A small image captioner, trained from scratch: encoder activation silu, trained on simulated grey scan slices of phantoms with and without marks.
Rows from block 6 of the image encoder, named by matrix and row number. Each number is 128 + 32 x the weight over its row's rms, rounded and kept within 0 to 255. All counts start at 0. Numbers have three digits each. After the name is the row's rms in percent of the matrix's.
# convs2: project pointwise conv (encoder.blocks.6.convs.2.weight, 128x512x1x1), inputs 329-375
convs2.0 099:085088103075110134107085144150122146154105151198110145167174154122163155184134127123132107124141126153120132127084143134140124122220130143104
convs2.1 095:066185109149150106161131167166162092097145131114145142080168143138170106091108130163155117111125167128130088138101171155101106171113150115130
convs2.2 095:171120138074104140148169079186059140137127143157124161193072155025082113104129161113101113071173068084124161077161209142128037087122158118125
convs2.3 096:108084160194155106162123232088134114131149142150143108064150123167089151099129169163133150159083145154125141150115156121148131130101082103128
convs2.4 100:135110102084126199154080134173148114162102183140087084177141169154133158146109128071068137185162117121121067094147143156149123145125157086122
convs2.5 106:093122155107160113151152127080100134176172136159121117112106110102126071137151129109123123149117155139151067177101109131114135112102142157162
convs2.6 096:097154111156112140167154208118143105117177138092194112152151119119138110140148111127090106136139167116101112194114156098136075107126106084138
convs2.7 103:100144128168103136133091101069104113105109158106076079104172151157147143128123148135136109141138167164115175083176089087168118119105140139150
convs2.8 098:170127175126142105146166063123162068171128147093176145110139131075088139184148109128120120067122162134184201159114164173071111149103144127174
convs2.9 103:145133093089145117166123141166141078157101141137105077103105111124136162092136105096128192081141138172092140049140083141087102109167108147114
convs2.10 098:187131131139101123103068137115170098148101180140063073141101110100164159119109153142138188135113155135096122104138119150115151113167138100110
convs2.11 102:127127093130080061108150116063111144124127210147147150137122072136125089119080107116131099123109109169117078105134070143107131159122128122124
convs2.12 103:173140115138138089100142164116115173183118143123152125097127089067113102165081143170095130166116133127111143168142145106138186098163129175144
convs2.13 102:142133159147089116131128152134127093143127138129136109106190114095147165160120109121147114111203128067137122172167212116091163089126156142145
convs2.14 096:107149172167121098115057141150140076066143171113117107132102138162144178192169089143142174149095059139139127172154149132076117131133120068147
convs2.15 097:152123113021108151196133132143149131118079141132178085102075142105162128098126133108093195069078138139141184146086102079090063150132160105115
convs2.16 095:106163065111183162098139193141161115125099132080096091168135178157103126159148164148142127043166057091159158095116180152072124110102095148103
convs2.17 102:108152091144094157124135144077148155090173142165149119086098110046148085146103089123096079137167157120172096120041028172095092089101163140092
convs2.18 091:126125146159092085090161135134129086141189149126197189077159175089134110093099099152116077095153139128121122110095041240152105104144199174093
convs2.19 097:055128125153124199107096105173119157110137120190088157141119169127092201140093114091077120070163128112156089121181139089137087106160068160086
convs2.20 101:160105094103076065143125099110170079155162097109187183150098064146108091138198122088141170116096120187051148121111084176143152102119113117091
convs2.21 102:134121112128114118094099134105165150104119122078125135136135127181143150109138188096175133132189107152104148154150083131082089141115174164129
convs2.22 101:163098122153128172147201209149122106183111136130160152127145081113094141142077062114054065107143171104105119131118071108142190108119137147131
convs2.23 100:158162157091150076136176139121130143090122110079142121104180177153148090095160102165141214086116090183167094186080173172105142111077178070150
convs2.24 098:135086114123065189120140038134108120153064114129110116146099143151099118139075149058140142128105138156093127131140183162151122101194116153095
convs2.25 098:106131085178091091131058082108094068124107130176126157176113159178159085102188097124089183200111160067091148106135186136151132130126178088142
convs2.26 103:173143142082099123105116174115069142130142130088146146086188122108154086141111157108102127175168149121139154181113094109141127145200160130100
convs2.27 102:128136088063083221086180182156158151158136145092071162116128139095121106139122149166109139156152073085099122103076172098160093111114141152092
convs2.28 100:136108144095144096128145139109101176100109144108149150200158121151161179106138144110105158113129177064179145107082134102146163096130132108152
convs2.29 098:137148143143150128174099185148080107160109124205122187095078065086097152115104181180131106142186142157151136126141067171150153116075158070089
convs2.30 105:082113028194138204160150125136103154079113157112152085136138085119137105142130128103118207088094088114109121114140136144156193173162123109133
convs2.31 100:117080171098181135092139173182103124119145176146142081203087147128065088105101087098185111128118083140080140146102120101204119141150105120109
convs2.32 097:041154116097094091157107111137127178131140101125130137112144146117092163123078076092199147115029147162167111091093151103185079139113114096149
convs2.33 104:110113159113171168146081088127141119188059153136101078129121146060071130155133135124121069139140142201115116063103070102123096134128135114048
convs2.34 105:133154102128097140151136115152187115104145128157122115126145135093126139131149125141120176140128102130063115111181167115124112085137153111142
convs2.35 100:101079103102102226174193146073157103098105133090123113055087145095108119119175108134130128074093110118114092111126171128115170130141111100118
convs2.36 101:120149100019156178095106111151071143112125156144127164073110183116098063119101143058138140135141120099162107097064073134151166136178147128157
convs2.37 093:116159159133142120157178164141121077128168143076169117105117122093081094148124157143046045107107146135131084115085111077083113108087180143112
convs2.38 098:119124135122092180204131140116165137151126172144099104118111063115090092156135121171147032154137200123166121109159152084135072139181074135085
convs2.39 101:152133171113143128184167159111043093068104134095120128077103155101073143147131116125141102112129145099120138099138104152114094120102094160108
convs2.40 103:165124173095116136121135164094135130168127092126108120124120149093113150129130128089153135143118116165117123190098128140120161113130180112180
convs2.41 108:198158174100137166119099000154107104172150104160153213205116109105130040161129135149147090168049116087164097092125084173114148138166150180132
convs2.42 095:107130151116105106061111156135174141110167097166149104089105071147090136110176141143065213098070078124107124147175097115019154104120129136097
convs2.43 097:096126081088127132138183115123086197104126151133104096069094134082106185085151175132128120113105097104136135051083105103088101096096135108164
convs2.44 104:126137199186149108125123128118166117136147165093037120130075110183174149147179133095097130142064174143147194152221058123130195129168101063134
convs2.45 102:135175192185108101145086173219163094134135094071108106199141135144162122173129109194101152118133118115150121135153198121133124100146107196109
convs2.46 098:163102157162122127123130089155133137107116104086136151175119102114122162158058116156141131109080121128089099070129151133129120152098137083094
convs2.47 098:017133125110147117137152091112121092141130151127097094144141086088092124183099119105129137113107105200162060167140072181076132164131196166104
convs2.48 099:100127080196124073095159143136140099114108167126129109189205084089102120134155120137090154096144154103143109132135148116102136117145105059093
convs2.49 102:062113060116114148145140132119155133102108170153179114122161103153156151124157108081072081144134121130133049117155093121048077113098131135151
convs2.50 102:105131118126091061092125138116172112125093129068161105158175088141111188123087113143131100143074152096100173121082134095201109089105106128102
convs2.51 094:163031164122142100088140127106136082165100136090155137099120201147134165145091134106126135142102139086114109107090083150121096101117114166149
convs2.52 095:061166119090087198129183055214131105106107120174137121119147137136161129098125121145094108103161063139119126086129126130061116180120151173112
convs2.53 098:118104164189132114139185198130127071171089134102101111086130084116115111161114109171043067129130207125106142123095190093128170091109138084108
convs2.54 098:129134177137161080120153101083210102135104110101089082154084128118158164132133130114072101128109151136094093107127092180172113121095156133187
convs2.55 097:108134103078165163126129145182063105142084170101085180100042143109054071137153142152198183101136122156131206117106159064147095156190077111154
convs2.56 103:111129120092131159116084149148158086081077111158097105107133139190104107105163107082144075113065164178099138126080082124101166101084163160127
convs2.57 101:142115129095137141092131100138075103140147075126139157109051143091166140056113173170127135079068169122132139126154146077223102135185115093141
convs2.58 104:090124128147148163131107120119128149159158095102194110202112104100131100140123149189166134087158136154125102144095114168136172119140129108179
convs2.59 104:117117153109152109080121126133102095093174085114159130133100117130114177131157101103153083119129166113143101182085070087079145159134090137080
convs2.60 097:116085161124122124094158165150156046110113110062106045099158186114080151107108192135149066102134142153075070152118147074119081073144118178096
convs2.61 100:143107160237109144127122168055155151074176135099093079164115097158105110088125174116098120173106115145162144186179107068101143131074149119102
convs2.62 100:082154151123148120119166159189138148111142088122110089059142103184162115116133129127133133135078104138123070156126110096141128144153140119116
convs2.63 098:136090109146137139085106117116093088138170075087134108144157187111175075142089099081111152126095126153077155145170128094131191098111116135135
convs2.64 096:126089064140160117154148072113135164136134139100079171156172153118135136197147105158136116108153115184169179131123100178129128157137125092128
convs2.65 100:195121158083113110136110134146096126093197095106121155126098103085121175129123156111066135081122039139149162115165111113137116143159151086106
convs2.66 099:107144135165121170118105144105104107158117089174146142035153116180122163103147140095179074144153154162122117160112103093161131117111113145119
convs2.67 101:076116092137175099144157072107154141118171171125146153143169109082211097122118148194167118118137107096146173122109132158106151156062146106147
convs2.68 094:093160088071192152107176116132123119127105118105080107065128128151080122099134171129084095097190097130065142104125095181121143183138113171165
convs2.69 100:138095105122180071129143080128098201089155152199038111117101174134138074101177117079176162141083132178164121073106086121161107155158120155116
convs2.70 101:126153112140153123138137086143119128111127087142099165137165137078159131125092124133115148156118139116143127130152126106147179133144156120174
convs2.71 097:124140108099195148164140018118182138102094079161078166100125167087095156092134138146085123133129148156121048109087087117095101170173083083131
convs2.72 102:109107134141157159110126131158106159134129111087154135066097150123116150108109118109141078140112085122111148077192149156131145137150144169141
convs2.73 097:174093107152134158159091064030161150153133103143105134081148153066191133162163147130125140117116145166177052172139168087124127145145118121095
convs2.74 094:167122142142156106125108141097113177130155112053222169096156111141079180134106081150145103131103171095143097122168042142130112131124106227106
convs2.75 098:159158110116148064117129124162138100107114146060170142118197139141145131144147117115138113129154170111114112166088115071153147147148145110119
convs2.76 097:163125176179107128112110075065106130130077130122085144070117158122104116152135137139084123193101082107154175119162120158174119166080117155133
convs2.77 103:077160093180103177113096135155118099108112119161044092068205146122170138143140117140124117149155191158104181125210105146191125130109125142175
convs2.78 103:151155127108088174091168068136085220101129159175154203105041124160113151127163156111180142095154110172138162202139107125161081144159144091093
convs2.79 099:102111131169070108157151191121129130164137110082129105160167091149181138096127087130159083109180169089091121114167172097161104129098098126127
convs2.80 103:186150096182140112149060162122115087151114126138085121119085123203191137124153071169118133111078083106096071126133134125138181134134086127123
convs2.81 092:086137154148120168152089141145109149086090113105104048133110173119148131129146143166127136113153128149131120109043159156144123147065183093133
convs2.82 103:124124127119085086104199098193136100148155168158130098159115134132143124109122139074172141106094152088093094170142143082133160109083146193146
convs2.83 101:122101086126127195130126147135106120140086161114059177118087152147076078118144121116088119158151164136146113101129151164139152085097127055129
convs2.84 100:150130122194120114190104103170183124143114110156094125149182115185107142145163109096130122121088117112157221159115162144155075096107110115069
convs2.85 098:098131101175099128101127146158083117119129116151146139196067148113142176150125089208100125181192120101108127152110144148093136166158130171170
convs2.86 096:132135105076114148179108165138081189166097097122118138071105164093144105121145170094095138126154156108140106106146125150103125140130133142142
convs2.87 102:160155159088104144145103201102107128177145078139112122131160094150111115136096145098164144098130122154096094102170121108153139088097130163144
convs2.88 098:182138109107146208170150139142142237076131146089144108135075121174149106156125116114131179158160141117146133107131197168175178138111129060167
convs2.89 097:176170116147118165140151074146114133183122150149085124123095081153229100161123147120155119101134098108112147147149137168180201101165100132129
convs2.90 101:165114134198139055130166106064159096122198101146140076169147134181193103100117086115194160185157109154173135111132109110154139141108143068106
convs2.91 099:139133098197126077143132079091131105150116122125145156144153111180090130147136126134152075136143133095139070117155203128136097116143124110129
convs2.92 104:158061157139137125135120125143186028169129138096183148054125140091180121163179081143168041090123124114138128119139156171112149161114179134079
convs2.93 102:146098136146135105139111103137125089067081188118097094164141112128113101122113115170064205130122160111118102128095133100116157127118165047125
convs2.94 098:138149104168117194128059134131072149146090123151135112118063124175105168125155084165143152179204139093106144128158190105101112156148156144109
convs2.95 098:121113147133080089150155171138111109101120095129169131138107145128126112132135113111124141146085146171130114128150138073153118138126113133139
convs2.96 101:173159112130105114087173080130087155149119150105102174139098129121096081147188181109108160155108072102120105083141130164070055135131123093093
convs2.97 105:112115176146134105178105087123135125107148113099076124119168156140081105116165087089108127120073139196154169102143065172145047180120153134109
convs2.98 105:164134151119150100170137170131106081098100171176143143103159121087097160167142142140161183127185150142160105099148156094103175095116139156128
convs2.99 095:117124177176099083069163146160153196130116093200140080183108086117156140098113103134074123071140166079117126121085184087128133134094137129140
convs2.100 097:092121174149070151101137111127105119119144166099108132111152111119140146171137119155131199109139070177114112138058105117179123110085119123156
convs2.101 100:101139104129167160120106132149093116074116182142116141159053158159129133113136083120163124075165126117130102153171112134190100105162125135142
convs2.102 103:114130108099115134174165090118045143146128138127207132091085183187133102116178138135149093131171110203122127110120040099104152112181131135157
convs2.103 104:144134100111087067100114131121075134120131133120178180103132052138126143134059104130086132104113188120159109101143024108154182134121124140138
convs2.104 097:099129145128113118138179169085203123187118171115161053169211087137131141168126142129120128146112132084135093103109063171119075121085107145076
convs2.105 107:172132135138099112117175100159088156177132153132124119151141147164220129188148069148145117138108140049121113069079100162121148121122108151090
convs2.106 106:126146144145073136059125174092090162154111140104103130111070096195056156126136095088114151146095130178092119142154089171093153085079061133139
convs2.107 103:152161113181121060092023135137152071152119156129147137191095144219116173184119138146167108079150133109125122086098175090115111102143089102138
convs2.108 103:119131124154164060163100078097084168089086139165136130139146103122137137155091096133133169148107148146127136125173148122084056147085123061139
convs2.109 099:057100186137142101160088136127108161110071122159197106157177143141116110076079046158178062056119154102151141156139165117080125113138082106166
convs2.110 099:173134092120174140113098139088134126106139124126137163095077109162074108173105133137146109144132104129143120108098129104180129165118147141110
convs2.111 101:190107146164145150064193170139166134129128120141113096156175181113120135142117126163126137106101107092099116135155197206097132083126136123146
convs2.112 097:139095162092146096125150148100055099126156104117172140105154122065102170172111138141134115140077154185094120098159092098100159131114097121186
convs2.113 096:104122078111156178099084095088152135116171088077127157110177108139121108167144163142126166141119157129125123111107153062162126109129180139116
convs2.114 101:137109121137173136118139098141103173145118131200148089170120137104186132197124114190094126154086100042156169134202154154146075176153121091141
convs2.115 100:151120106122139136133051079091217127120127093137153179059127115113107091105218164079171170148149112178150192110099124132139183179130098145105
convs2.116 106:085194092107115123148087148136114147112111108141115090143171146175163081097199162142070195216094151109080172128150158103142139157138139174165
convs2.117 103:124140163164129093130106163097174076087144101148089114119154127135115112120110135166121132149122078118072113123115100131123149105121111150154
convs2.118 103:147191135118101135127115146095073127115082136121098163122115129191167127148143134088121201185089186184172200110195160100197167155178136150102
convs2.119 103:151162095178135122113083092182102098078180113140151089197181143151195137152143112126145148155126162095135145115120081135181184170136150077103
convs2.120 102:139130172084131137089127096098146143155124140214146082137117154123105144127046147110194161068091135143114121115170112131124121164108132175125
convs2.121 100:094093152198179123071112109090162147166136147167120092150091097092185174132096125175158050166130208164199119095100136102127082116196146121163
convs2.122 103:143092134184138108099129123169095159126104151130159156143179116162123148157154103120088125088159092104077154127154139169135219152132075155140
convs2.123 101:132167140130123136122146136076155115071093164125104087101131115172113118118105121133088104105135085097103131133149135090106058146117096094097
convs2.124 103:176136091128144150074163095158130140100161150172169139063128177027113114097125146130132089211161160139120111165106102090107131120114118170110
convs2.125 097:158127105127169127125123201145122126127147132102117109158135099138136110105094117147089155113152114109146127140153126142066090105094122104140
convs2.126 101:137110119083121151140116170138090115179177185115141131081162108137152102067120139130100115037140118100100165130142111122138136176072142137134
convs2.127 099:162108160101157072158088138114097167157132149146143125142185085103094130142081146143107131136140187171130111036112138112121084122129098160092